python train.py --color_jitter=0.2 --num_classes=2 --head_dim=32 --moe="expert_choice" --shared_expert=false --depths=[2, 5, 2] --am_softmax_margin=0.3 --am_softmax_scale=30 --shampoo_beta=0.95 --eps=1e-08 --max_grad_norm=1.0 --max_steps=10400
Rows from block 3 of a small image embedding model, named by matrix and row number. Rows with one number within an expert belong to one neuron, the router's apart. Each number is 128 + 32 x the weight over its row's rms, rounded and kept within 0 to 255. All counts start at 0. Numbers have three digits each. After the name is the row's rms in percent of the matrix's.
Before each expert's rows are labels from the 100 images, of 14848, where the router gives the expert most weight on average: "top examples" is what is common among them. Only what is clearly more common there than usual is listed. The data: rosettes with rotational symmetry.
# router: router (model.blocks.3.mlp.router.weight, 4x128, trained with AdamW), inputs 64-127
# up: expert up (model.blocks.3.mlp.up, 4x256x128), inputs 64-127
# down: expert down (model.blocks.3.mlp.down, 4x128x256, transposed), outputs 64-127

# expert 2
top examples: mirrored; vivid
router.2 103:173104158079138150116119115109160100157090155138160114106126125175136100154150167165124083107120083099160127138136102156102100157140157142078106144097056135109097100120093128141172133073089139
up.9 083:135096159139075143128096159175161094130059108183070137133126095145108108104169171135114120191107129159145182110077111185115083043120154155122114136111144120098149119128156094083168151146122113
down.9 099:094182140180114105128133138190120094074147138159107172149120106080122169138023126113137104130186174176130109168119119119103137154089154099121127144110109184084090162144143106084109110120136128
up.10 118:106046157182115069075166108135172125119113085121173117089128126112107078094110240121201161139172071158107102065108127098099154165068107112151153071083140106123104160089147136144104086087128153
down.10 108:114185164142176153131134119153143098158085170140186147167178126140142155162174140172099121163149130151096095113104115224158150109041111136122089147159114134153140157109084177110159120161146079
up.11 096:121074122136151134151121063120092096202143109190073152137124083105104086106136095119178188119102146151168076167157110121109122139137107199206154120112118066133117136121088151108094092127116165
down.11 109:115154114137138134146112137134111138089111082101095051113096127139130189069168131074137168161162141120076084126116127224160135115159121149146159172119097088085087159173145042160140103142113162
up.12 093:166140081144128166118170102173120094129135132099112131186096176120115145141123090145078075166099131114078204086131105112078109117113151080140133104136145110183116111116129157091097127177100137
down.12 089:127138122179170170102151124192133148106162116154102133142091156119128186097118126135159190140114144110120119097135165182174128135169139111153124138086219163091150120152102142112077138165117151
up.13 098:116102126052139082101115056129146129122207175090083089109198086098132158110046162102108203150152133050092108126150084184120109099161163190097112125131188093121123117134096109122143093157129130
down.13 098:153096148200153159146158114098104124093102149170109148178107116113164086159158110183132172125103169167120136157128116127138235179166153126177143062165118075151102125165123136105102074114169136
up.14 087:137142123085148112166149091166100122080172084153098136087116088187089100110103113121134146164151060147192096177099157154150149125131124150084098087132136091109130189125186076091149154114119116
down.14 094:153144088163131166100146088106145124110151127162141069145116082143145087095209072120134089193120103115121155142155068159120118110121124122169153132089153179119124185088119104102137143114082101
up.15 112:081161129100089136082135153127130102120105125143122155120095143117130120139180123122172089097155099155101130173181141137140165156123111172140096136094112106171075159128111097149139177097177094
down.15 114:166129174152090130167137171142163118133130119096132095117143066105088164120044094103166114138153133148135124129150086106127132096115149088121133151173106140061133035107144121105149145064143093
up.16 082:095123110102180184086121090070194157139069136152149147092146100114104140154102164151110168136092155192154142128189180136179106128114131141089143096168119140144098132150103159118109043131177124
down.16 088:117113053134091123125147152135052077062144108086128157118121142153059121123107135154135137138123129136112125150197109181126078092111129126157147117099046098191077073129178115126107088126136141
up.17 108:143143161124101107156072087103159179115156142151081167132115136128148127124160135159078075106115145175122123138083173113120151107175133090079087107109084155128065103165162087063107121100091126
down.17 106:134073157085105110120196083133134085112123170096106139164133109137155129137120130138180115190156175160152154095124154162088067147109135125125123090064141105130108141124150147226120146128140094
up.18 113:167114112071107186118129127149133138125140153149083123113136178087153066167125122194131109113147129098090106106103086044086095111135041128174085096129178176125078121127095170132115095106141116
down.18 099:082075165176127158110135163104154162134144105092153093137123103117115145183134142171207110171164178178062105171133211119153103134140128097187147126165155118103128155174198115128101081155152075
up.19 109:200092184109117146105118202140128136129134097128120121138155154139124126087082114107106162143163113082085114112135162202135076101116081141118147164138073182181195144163156120125116141093160152
down.19 106:116165130126205136154134144187145111138150100073146090106145169095107140113091116089134112120118138139169191109053147112128122077115098157117216144155129200083121098129115069083149113130157109
up.20 094:113138125092094175169122103155111186081144144134185112094065153116168136106136126154052130141138112162177094163097105187179131062097153177166131123126087143165173122127094090131083056111070132
down.20 094:155136155138177130142069143165075111100115083131111088103104122170088171170088141085120123098121101117108109158102141117102102170147094144151168118156130091134104121165034090142153171120123153
up.21 113:185117132142118129134148111108147075143160151120067092158182113099096136063184087082098160124190080128123099128098079088132071130105098135085122129117143166215162112209168089133125133134086111
down.21 117:127137123139125153161168096147126125118080181115113119105121102144098154180090126094072189171095151090184134118108181110132105124144126142086124103149087093146162146089132106065111067080096118
up.22 098:187109076120109154131114072142146127109119102153162166121112113156114123122117153138120132167192165117125094137166101153126154179186078124199143148088140097077126134085149117143177173106186136
down.22 105:147085079159131093168085158124104107174111191116093110162124112124110156115092110083116134132096141118187105167127135161190122164110140135124170097133177095101122130145119158056145166178077151
up.23 112:160078100130108121149173161107140129073131154136120131162176160089080132137181195124206086103094125129118108165082100108098117055089150087118156157134108068156143080056121112185112126150137098
down.23 111:071163122074180128079139114123181108086159095115129125109192164135141068094057123177149144132058119133090112110121134070121141129102065069160090125074120161130130105097130141134108161098168119
up.24 097:188135112112119081037094110053090090178136147101151147089183132081171107147106112097114140173115132116060175079124088099139126085096127087122128131109089147118145163114170153158136136158116122
down.24 099:108108093140128099138149131168146167057104131077152091073102205138158136095181131184135148189126148126133179166136127136157132138076129078184146137174139122139143148127121098122144126113141144
up.25 097:116097141131136152098142090151122078110116138175158143053077134102147090070088103099151208090113145110156150095122108155105120202175134125152116126075159148152175148095140149195139112109114067
down.25 093:153112097101187123103179127136162195101125159164070101156118126108134078146162175171095122106138171071080153158142183139176144107155106112118105116128074122202113180104087090154143116131095108
up.26 085:058134069141093165098165152187107140162093098119085154107125131124118139097061122150128177146135167115148164082131131181100156090114144189093137123110153092182122117134124110139187101133130114
down.26 086:161137175100110116126118110150120144126178137104116117107117124114088103173124104148133143127170139139117140161180167153120123151181122173163102136197106085041113178179146097104130102100107146
up.27 104:175133130059185072178095087154178085145131175118130148103136099151193139159134103067126191139101096064109130107136088165110128091106122162088159134086110175168146101077100073122139132111088134
down.27 103:142115148166143235129119146142115102125116112081066120159097166122137129139193145151131085138124179138082152159153137102154167119111134167116127112176195113078171130134094133137204043118146117
up.28 122:195198107151103174095129129088137120124179124095113113180107089130144075129138111101110141150169122115200069131101116168162163157094145135160160157152088131177210142095117129127161154174104118
down.28 122:169128147165152135204156099189152190170136132119148109109168128140132086117197161113201176155144077138144152178124143086150152181146111168116146106134164142156147154165156080138152110125077132
up.29 091:113104140087091128089175152154124152097138149145086175142091169128126113130112140145136140110156098124134135142153097113088134091033106111171192127125135114112121154144153125220188114167120104
down.29 086:143153102123097116112163104079145107152184077112149113120129169134116180088101108115157158106143127119139185095113145096143168101085101107145139103168116136125101106103132140124099149055142184
up.30 095:120140131126158105157095162092133106105117166136133148182123172150169135154092143084163105133086152105116114133064120125140246097143096138115132170139124137153113113177140109111094125096114174
down.30 094:105084099090134137124088131086150069114149085131107126130076196098088139142175165166160139104156144170106101130118131082104122152114117135130111140100157086184145111090135119151162130172066099
up.31 120:095104076146188140147157092178120082164123100129134140146134137155131032132138188045187108129121126109083130110095155171166126163069131116125086133155146136101131095145106071115133126089142144
down.31 122:147121147082081176101096116150143179157152149160088140172149167098174072120132117110122129138137185150105102137116054212097150148191067128139104133104105096119171108151070105129116127103127098

# expert 3
top examples: three-fold
router.3 100:074134109167094108157142136167087115129035049146163128125159122143175124114117130117140100173155136180067114109143146147168151089140120163157148153113196105087160143129121145142127104134183126
up.9 098:108193161121111140147110127141091098104152098120152140171148118070157148130105098130119069181104077112078090141072090106128102120135082105158201108140102160138096110154133115145194095137121162
down.9 101:195108137100146132143110141126153131164107131101172131130110155145127133107253136185081059127082136158108142145123205159101154173167129147139140140146177147156164122132201106155161157127135110
up.10 127:104112175138166140182185118095168202139108081155127100096098106130104136118185150103106129114125096130118166126114123086194126094120126155118086148105131091085131172127164110113072065151121077
down.10 127:168102162156129133195081142154147106103150105168130061079165157099088100122111154129160132178142138106187149128154165112115097144126160073128122139179163052159132156139139126123099141113113088
up.11 099:145142127154122143164195103139146128062114112094061141106138135115236142142121109118117157117098108164089156172109122181139156142113149158125130106103137134220138116142114140194152141104063106
down.11 097:143168117103143130031130074172125125114148125157173169121182176097141163142155179128171086124131111151116186101055134104086149177118132116156111137109159119114169119097145180150177195118112146
up.12 086:156132167163151068089163161141092119076113197123090095148158170105097161130115142172138165067155109087089133147050173108068079187176093174064082057111066156112118091144124101099149093143133149
down.12 084:133129062042134119115135055131138146146139023096120164127199119142108104084070101120094084132132093098184115044129145176100071114091129195125144173162181117151169162133165123126143170115125115
up.13 109:163131138126096133104156190116109144143155199119140144156153118102099148079115058094130125125148178059088146156091154119086118071088084139147141098170077143090080152135118139124187101124102168
down.13 111:129155111076093130163173125147129091133127090142133140116119186097121080125198128146113134138098127139120135161108176177148189136134093143112158139172125121104152148121102137191145128120067129
up.14 071:128177178157131132135157094131132115104088119117121092111141114102105108095092085110106147050194131108181160134132099191106125065116154180125167122139163115157109151133106095150097070143146152
down.14 077:140155092100143174137113164109179154137112103157120141125039139125181115104205120105091101122148123117139160169179133136148042162135088126163086132142169112087140088162147137128164104126132139
up.15 074:138133105085183171108107155086122120140118163115169171084139101164171105127151118159101107165086130128130165173127185178097155145156107128090089108103150107164123080110089108160140134136125128
down.15 089:142166155157077131090162138175197049094159142165107118143161113160133125140174176108176142198153126109127058113116124180119160064153147123178130098141120179151069104117144108160096135153150127
up.16 097:139135165148135134158119168159118093133133134147123165147108102133138130136152152130165078113134127144092187146114138149114190186101137133086151169119121044087131087142110123148125164146080095
down.16 094:145131084149119153143143127129110091116176137138065122097160181123104090098140078156112187166129098109131077139118132132194123111134192191187140135120153112138167161204186075154140141097172106
up.17 107:123166111142118097106137088136157101084119122115087148137076156158100149102060102131110076170182090133115215126091134140207176136106153074062167115106102098130117129141129141132201085173116174
down.17 111:097114122142159115131164156118163058114056106153130105047115089118109141113127089134138136147155152159142079081139165083129098086106108108131152137135100160139155120108121106170127167079109153
up.18 082:129152122178147101134081126117150085113170120103138125116140109084087085162144156118126210097076181148146112027147191095114105080155170102176132092098121119097140145147125045163107057152165147
down.18 080:160111091117122115174126132052130162149173122092145193119106103144126127116108160161176111125117121184107185173134170117142121114121165203145107147140124168134119147112116116122126099108118127
up.19 097:134143144143074080099109134098092189121141094122119131135177123112201147161156176082113138051094103211149158126143133128114175119172122103143166182086108115101146095138199091123106158144121131
down.19 102:146084109124098136131120147167039124167160137131158121144110149129123100115206079134162081161108103170134125071069170111175099120163136117155183099116124132146107135148175130133118121133125082
up.20 084:139139185132130167135177166136109158099091143152141161117069096086119182130086173119175199124097133105118120124109108113128069120197114094127154088150094150132096089106117183061162133146101112
down.20 083:146128141137142204153102171136169108155085139164144124108182088190118153207178103096116077160175128111128125155094137093083137124109100149175132123105147097111128097119192113100141131105099121
up.21 108:075119107146100086096164121101084130072177152145109113127141079097135123160090120132118135057103192160144120101141124125144077072123123175145105170183154163119116138137120180102190070133175085
down.21 104:197086184078089112106120152185176154169099166154124122156141141138178125104112099090209133161110141093138151176138155155159133144121068098132170171103096122136138135125151134107136145099089135
up.22 110:128195085144159155134138142182140138182110134109204159065089124147102108112094078108143159108121082101093094086116108132138128138143132136173106116100111160116106128164097121087101127162148079
down.22 107:082102131124137129162108120073137174125112075104167143128087075172155100148111169122178087135169145178125173195096149146140168080133121160124144175133161092077079123129102161090129139115103148
up.23 083:144115099086115126102107111141160200119121101170096121096116140075070112130102158132164075092137102119142087156097127135074170161077119188097104127144155127094103090097176154174125155121172101
down.23 089:132094187161137132131161150168074123148191100126148124156233187150126100147076182143127193112109107085101123120106123131116125059092121131105093113110133079179132120159158048158120094097171118
up.24 082:165101116109107125113204121160106186181165172098173143122134173060167138129125137127113126123129121121090132136037174103121046112130125122158136141093102117101124085129127125056108116078123100
down.24 085:182091158106153105089153154128096065170108102131142096139135133124137136082158124158089133160136104135164120153161110096160138118183101173120169162170143145098102102158121116167154143118152116
up.25 081:113161136087163151169127139157127192124112155125171121132112114222182156200154091128143104065096123126101193148118165122083105112146104146066111108150136101097172162135123125075127136124083136
down.25 090:106136121116146133204130118089151099100162146117121120144095169121115131091190172131164140105183106138163111159077152137111135158138138160123121128088137189112108052146148129126100151143139127
up.26 120:110120046135108136097133117111114111140096194124077125094146154129168107125154140146090129070168107249128110070144142125102194172101128113166158080076106127147139101161102164155145106113154146
down.26 114:121114127106155143148139086080122189148133076163144170148155098093144118105169147099139074161152116116101105204177094188120094131124142117109104132188127135138058145152153117128115145116132169
up.27 094:175090141180098187135152086169084142108100166161056129194149070128116148141133119134094103119139155085156131107114142111091104099097150156094132171140140144149178165108053140152137126096113046
down.27 090:114132117186098149121101119129185112141094124151113097161135195129145161101138152158094074128118155117039138114093154133185136137136121138203127093060119191124089027132159176149156176119118112
up.28 092:129120120095141170115105107136119174108143076092101150129104197146154114016132139107206185126082036120169125130095058135130116141149126110143071104109110158168163107151168080123111184160131138
down.28 099:112143130133116112143066157120157131075138156146165147122147082119173156160181187089101077093128152086186120136170174085126097173134084087088109163093104056107139176142086152119136108199091184
up.29 091:135138130069090109133159136149104209135117128153116155142137166145144150136077129116187102159133128097124106163161149121116183163076100154104076104132158127168140171091066128087114145187133076
down.29 084:157032127148144108130130091168171142099126190139137104157140061092157140145175143143075135082176177125151137180089103109147132127126170144087115112097152171094168104088137105180141063165123144
up.30 106:156131154103075107117069161166146148042157150029158117108116137160099149167119087183126128118149136093198121090126117143145158152112106147091147138135137139146140110084194081101120163111149087
down.30 107:063105154131105109135132111130147136164137113129133166079173158136158085183047178148164130129129098089146062124144074100118127113092137093142159156127159134141205125224151142161080146143060123
up.31 091:098113165095146189171120097144066090121128138167164148101122088099161119096112164088105153149080175151200141103107149153108165139099098121170171146151154062092103156110111107146113190150153087
down.31 100:134133094142098157103091121160118116157080133104162169153148144065110133135161069182177154100113087102107149089118111154129077082156125078136119089128144164068166186181152103114119119137142130

# expert 1
top examples: pinwheel
router.1 099:129176090121108134161107106135121196138145107142059136078087163103171086112157161183122207124164186139105122131143097115093161159121176151173108093148186102142142132151129143077126118132154100
up.9 124:130131128118113049091094088104088193123079098167102094059168127158089145147103144165137129102110116130114103165148153088106089122123096123154137054140156126091174200171119101102114170115102117
down.9 116:090126083153113155090151166143149115149174087170128065152135118078152182130148127169128137113081090113159158100105134068128089109154136138111108131115106124107136102075084108177144035141065161
up.10 100:117139138114146124144130114180159134137110150098139142170056073109111217066182144083113145111110105190094146109089108126139155148120189101082156071178106144062117108107088148076141151117152121
down.10 122:130146125116130142129122128076110118146141113132171152148165147114128138205174159091142156060124108153103127137110103145108114107165155096109058119121179159096109127190170103132116130130176122
up.11 100:149130091163110124105156129149102111084094116178131104085089123161086060162118159158142067161125069108166107161147190112130131182152169155112117126170159109136185154117151116107155151117075083
down.11 097:147150105115116166137117194156217148186125157134095112144147126164097115078102103054106141117122130151158092149132199140112092125066128138133132125117057106127159122084125109090152138170115136
up.12 110:180126156134107127103112143130137169177076107148162133125145170181133155133124160149090107132068134108147159125119125141144139092131149127104136119132177097131057102139136123158202087135184132
down.12 111:116153130107136146129146130152106135141084165051153141095072125125125064135201187140094166072130084131182152162076090052108106093097176105079171096106071089150136105081134177160132136170099171
up.13 078:146092158115117104060120129159173163157049070157160134099091150130078083091141145144140159111166118167112110099139110168126110142132104096089124154161108102156171125129112196140138133200154126
down.13 080:109089146163159134133158163142167151098126185161153123155107099085095167115121094107140088105066137103143116145110147117068168096108142203147143149151118209156146097138155114097091166179138100
up.14 104:172174092124177189093126083142110162132090127109098160119155139079082134087149148096109120072161066089130098148096176120152100118164169164105121157130188172087127113114153125163065053138156179
down.14 104:133140139155134164115131211133102095125112068062130119123162172060128195151106145082103108113096103105128136105172154093088151134171151110135154124144114122108113212105162094155097127083217110
up.15 108:133127135131110151117145170134146115149089108147141153147128155165124155109114132150193141173210182100135129079082127184154084081117103103067146162159099104090126081204189150083138080125124116
down.15 109:145092117198100150152156109169152191118101118112144140083071135089121074159148120137207129039095082149096110146088149147111129106111135099040139174074114142103115097139114099151164096129142114
up.16 086:164119075108104105192102132115119084179124148131154114109161140127115126076106126085152112093119169132123085163136085114059159144155123137162105117165106125083170152156155139181129138192116133
down.16 093:127085049124105177162102124129091163139090104156107184171134130144153125115163167147135116175075123129082090064106162083111095113131142130176124105107174148077072202126121132129138194135153125
up.17 075:132172124113089146108178100120132197157173146163103120116078131096110120067181085093112186092146101173123138110126108125135130195117107098106091155139109123098090150143078125116113158121165093
down.17 088:090141107143143134142115133116126084131159112129144073126144173147128129200101099141092092111088109160127129075149060130147130137145160161132188134175099112103104115126057122071115070151122105
up.18 095:097143108092111139169136126147190075122157115137128162108098120143162148081114143152187189185162185123123134146146144110166103136105146137196135059122144138181123079094138138171125088107155172
down.18 084:088109176187168091184088111168109180112090163071098137098095168102102146067149150135103113106084155110150084096159162161107139109116156140136135154117119132153119149203108106095063121116109132
up.19 090:137117109086076078137167138092193127193164154063109132153181144148088156181087061128121115155112126151139094073111092083108079124133102107103145075147134125090148095077163133148112157149123148
down.19 092:079167144137111113043150120144098118071057122162127095110165112098091140113089116124164139085143114167109137132107172139123111064136115141230163144120150106147034125160119116125073139109137114
up.20 069:082140130116093189090144169106135160129160149117209070154149100119134070120117121162124119116144127092133124129189132170122091072044072108119165140052132096100141129140110063083130142148072175
down.20 081:135114132127196141106107111146096100119072111134084195159073134144152168099205141191153114123156153119098138120045122156092073108132083164128173073156121153124077127120093146125078087102129122
up.21 129:157176112155102067161069162134145169118128202084142107154111133096121143155070191144079140163134146217097064131103119105149052114099195144138078109180084134116125105127125132095155114151183099
down.21 138:107133146126136113090116114145088097174145176072096125116096161090112140150117097046126146074131110152090092076111181082113091138147110166148193127135160123154187052119075137109118119135093098
up.22 091:084160106159198131132097119112150131130163106099122187199140081196127125087115152150107116143174166095167184147095166142111133128107113134111153125140139082109137139159147089081092151160137105
down.22 093:089074176145100106176157121111123120094148152109144149129115150134156092157092118104124123090132115064146120076084138115142104126067176178116190147128149159098131199124113077132134169085162162
up.23 092:111157150179149108115136169163155169120131201136110160107121111170068054096152144124133134114127140101095148120091076152174129112135153102117134153134147144122129064164194130122071114066165106
down.23 093:083111142099124142171189131090137130114139151171136129052125172103118108125153190125135147118105161121129159113172095093148143156103125120213083091119123145104103097121154150125131228093151118
up.24 097:079101128102124123165132104112096183112039133168103154150131076159098122091156135177148124125111073085136128085086110128109152152123167147079075113122089208102123146130083081125118160089139173
down.24 087:141142145196126149125066127086086118151117063155184125156177131132147141127134098108116110118149080164086203161172135098146098131117145137117122133117144141112133151146085164117086130143114135
up.25 124:160196135091131084171149108193084101129111132148120156104102127088132148163136063108186105143094089116151102122143178148107130068180068137117096148126155104122135144115091166115139170125087092
down.25 115:140098136121162145103089105135120098105102150124146122156097058156150157132138145086092113144129154158117108063104145094129165188112114073140136169145101146153162102140126081137091098056197132
up.26 112:168067126131098103139137155166178129078086187121110115080129155089120173125099123133115117132152181165147129135072157111115131105170174060125187110116233089186163126130098125165146102125124099
down.26 118:132123130128150131089119139171192141133106160108174102137108097089080181115050084172115184137160090140137087139089102113124159183113146099144126155110156098144113065082165100129150127180047117
up.27 078:097100133138137175123181101121128067114123134105236095113114093128177170080127129133128192110170130105133147091158117124116123137111119126119192129157127077197143145110119077129183123096106107
down.27 081:111104173096153183182193126104189076208155079097122107130130098130134126142145167135138131090106122104092121130089066111095175208129096060079107154124137116107092105066156168119193137148165154
up.28 112:088190091105146159087147141123132092171122203110116072156175084140138137175144157136119140097146033142110129095111135152145133128130076149097106089093190119160154121135128091144168134099139036
down.28 118:157116151104117124139120094109155147123123152135093131088146126157139098127156133136130128103156147127116154144127103133098163105177111134134171102154204079073224114172121108122141132127090085
up.29 101:099124123125153070183156146098107170149112077134151157119176132126135138128150152117130147125127126128137138101123069153144155133128139104165117124113167136080066216108028129081096111047134190
down.29 109:195138063117113117169088138137180123184127040147123086107096094112106107115082065099154141131141176101147133147118102140159124074122130143139117129087077108147077091158090133099082080117127170
up.30 104:138114132134134099129192109102087207091066096163127167144123126074152089141116096088121159185149111162132098140155142128124154135122148116138072166140151125053093114126112102097138153077134115
down.30 107:132161152134085065168147132154139138174160072173121141121135154201131107169098154105124124145147132125107144132164135167156182145150186141162136136110107138134121093165131143131049140175099134
up.31 100:086100178116152173117136098143167119152128161094155125170102111120112120127134169123131119046099100113141156133194158130159161114173129144217156120095134156139125133134100119124087199195109119
down.31 091:090152166168098121127149116172176148112163120163178102173167071129117154138162138141173111139115099100139157127090100094124057137100088057110154101124138113080129050144154103102120146120160143

# expert 0
top examples: dark
router.0 097:111076117132188171155112163099171133104209161153119124072142135118066123128171096107162164092114101105152090119064103138132101111145147073162123182128118171101166110109184126136160157131097156
up.9 084:141116081152154154133090183154098111144157164201118132138176093146114083096151199161099122115077148164127117140147141130125111149119080206081105059069137125058123139075132136083116116140098153
down.9 085:106111121112101108138194144145166212161146128148133083097078154092162083124098100132126132132154165102187098141067175095048170097139183085128131144171137132116135094116137057100136141124095142
up.10 088:079058069125223120175144152141126178129108110065162146145088094128063156164103140129078183158122156130153166129166071129086137158117082121119184111090118158150133104146110103139123096102092121
down.10 091:138118159144084099169184181192195123125131122107082155131176114135176153112186123105072122111136118113120134171097136136147116188184124140137136108119131164127077155088096082158071108138138158
up.11 119:119155118118160154121147061168135177044110111136164068119181124106130124078118098217175186180139100155145101083132156126095111115106094155104106134101111112146178132120112094110173153167121125
down.11 114:154074119104131164159131179078155067102129197146189145102145145129124138144106134059184131113101141168104153136120120122118120098095164144153188130139141166166129185147107159112154134172144186
up.12 122:124144142142109118128105135134089194164132116191135102134148113093110084165118154132034083202138094149108127158095141149128141121072104144148131145079101159176095142188080149134092111085128129
down.12 116:139164178161077072123110086139065168098148119116134188162147106112106079124143108133120152094118173167136109116153135133144099136104120155129143116135141138145129137082119074126161126150093128
up.13 097:130163132178105118097114101154113132138050108104093091124172115166123123176140114123137103079108092133120172104125066106164136116127135150147069116134146187129120171153140121077150136149125064
down.13 099:157102119131043153175141077132225130196170123086178106067146156106092073118149105194121119122148152092161125164131141162128148167151100140177101118126100154144140081170106147157097159104122134
up.14 083:099068132136073121104135121139079155133173088176173147150117176125091159188122111129077168126158200173165096157104110158133083125162097151117064111118110136146161130139173076158085132132138130
down.14 089:132179121110111169111085133149169135109125084079168081138143116141130188097091160159133116154128156156126186130141129089152120088082169109144154131099137131156067174180174125087138096151152142
up.15 106:125129100113120105082112130161136091127122154155134102122058085181118171158166133098142124146112108146149096123172130107143132072160064134128141082137116162087105183094156184108102071110164103
down.15 096:090122169134130089112158184084171104119118085119115078143142121083131151122132117138127102079078157115108168111123103188121108181107167101126175136150110088100173124085153172091172096140099104
up.16 108:124131093139201120110143140177122064080147126140152149119089129171167055083102121168102162092101130169093100106104137112164108116125163088161113115111114176109184137134129116128097060128099094
down.16 111:188132191130137148111132095154165141139140111116076121158102094128106162103085101095138117128159156086186157125198126194149104127050094139138086114115143133138065145081152159112115137138082147
up.17 089:057057140167097140187125147087148119125115158138157098100119136169133129103144146177147149113162086136133152149171151168157206072138101094126180091166180164172153149133106136153124147127133108
down.17 085:169145108199091097105126191145142159147161135159101125160135154090182122104078118158074143142120167173135099128148184130079127155134137080111184092104113098147134092121126151139131161139124145
up.18 092:175097168187127132124072135144071097088164168059110121153170130160188175112137098145100134168106148057114203124133128098064067130138127190179103169132141117127130129100148096099114142147078146
down.18 094:080150067086146151096109150136101097152126135067133167096114147160092086181178121146208141109132095182150087123128103096068101217129156071115077140166087132154149136120086114132166139164143090
up.19 096:187143110121079099105156186161109133146138106173126166138150076147172079119118149125131116082076121171112082104148164090188118118087151101100159084106101128137099109112166162135093119159082110
down.19 101:163113139151131189074128128182142139109162107086133161122121093166112164107136153164098113170118146137113122109114164128137196129125151132116101115162167087142142117097175078117122157127147168
up.20 084:155165085105086104121121106110137172140131189109111160138145182085123069141080081091138134168105068155150141139081160111082109103137174108130108083110108091083146143126094142111121181155119045
down.20 083:141127138117057083143148116141151141124144087136151149112128091114126136129158118123158127070103179171155103170167136121134139187176122117119126119133153163101074163134104157171087138157176179
up.21 090:069113141102069107144129117145094109153161115118095051168099110084114134128126113163076072145180120131101136057154173086136121137092116135111105129123129153158151149181100150052111094113102155
down.21 090:186068116137090088166104122124106130126203156082094183197113171130133101105146082051162099148172152134164130149109178177158135138146130142156094102162087135135104112123139090165155144128100070
up.22 100:119150121118059178148151090120179112072125068160129132184125186155099123084103151185109151120132140152133169155126104149182109141134180073092170127144133104100134076111145140157088125039078131
down.22 103:081101164114115150111129124108106129236154097141166110131145140113158147162142205113118116092115150153110154132141095136129118143083102197193103122212168158126140173106159160102113118158078137
up.23 100:157130111128168149101131092164140092189208176132101129126147093164184113176156088184157135073105103138151152103106110115140135132124111147147143112101157138155127123158124145139180084104119135
down.23 100:110113091117126121100119130127121180145023142121157146143102130159154129149152172129098151142110154091071145141126106133134103148071147087094133125070198158177161104130151112154073111152049097
up.24 107:078124069177096195062146120138125097086109118123079103158139102126154094112178137199132125140117150185113105132191145166149152123139132153101089118175147152130116126083132185121132149170151093
down.24 098:164109153105093091102125127211132173126152109113122127087157059121153129105107151128146166133143121157125066109047127156062120123138154149128144096140136130115190208168092095147151135128148087
up.25 093:134070085118101094129142156156103124149106152139124127173158058130072143165137157139069117157068136161178124149111089132165173128179099113070137118073146107152131175098104164151150091184128125
down.25 095:133126167138109162120054102177181102231123118177085129074119122137132107185108100143121150145132152119134088124110117122160134165191175165171130140139129125098160142174100098086123111134120089
up.26 097:122084122105149141095169078116104096122177075119153178199171105079107108099113110191098175159070141099138076147087081108101110101127145132107157113133148174163150180151124108179081122142107085
down.26 093:075082153115141127105077135050155108164098162108165135086084178155098096111136114148145162184153111116071142144117153151163116085121167187104140116147106109097135143120157084174087111096134115
up.27 084:110085108167084197147144125140096106110151053093142108129158162178136094134185064149146105078145147156182094112132213078122121184175142124101154127160160135116090168124099112111103061113110108
down.27 093:148205097155072091083144105098139122145160159150126163147153136127147182067113138086086171116096135158107124104081124122108111135143075137175154143106103132150120166097169097191078154147185131
up.28 116:107067104158104079094133128142129128139103095207153099166160175114053068110184198189196117072118154166151163118126114157118076112104141091137136137105094157060095126163076135144085093108135117
down.28 120:113114179129163156111178113166087137174182036125064148162178059134146119093107097109137120117181128086068162078165090183169116119144139105134132092099099080071137140175111154128115113140117110
up.29 093:103142209146158161117093150126171155144132131054113118132138137145111095124091150172133109099055099171201169074109113096177107152115091125147119107124074143056108089078131122126138087109143108
down.29 097:146154160131147141064151127192170129097175185138157143126123178107116090198104117130061072146114127131065161186126166140102093164082146155131117137138155100171088122134102126102065107152151162
up.30 103:077162094134176118109164124144112163152120104141100117154098077092188146148115143115171106169088175127099143146166142148109110110173152098174102077108126145117106173137121090146153146119096185
down.30 114:172143095128109161130156107137127134075128122124141191116185131095097160083067102148102096104062089102132116137123156119157137112116146076117150151144169052124167094171128061146112135137123131
up.31 090:089107076146093133141117091083094102125104059133115110157109161137136126124112147127125133101096149173090129154099159081142169081107141094156156107100125167151109123144104171151124141113073096
down.31 096:075195113137136137090188093132121152089122155097121137157086123128128180125159123140134171092072133098122114152132160088089151096138128126139075158121103088090167156117106117096086176094138142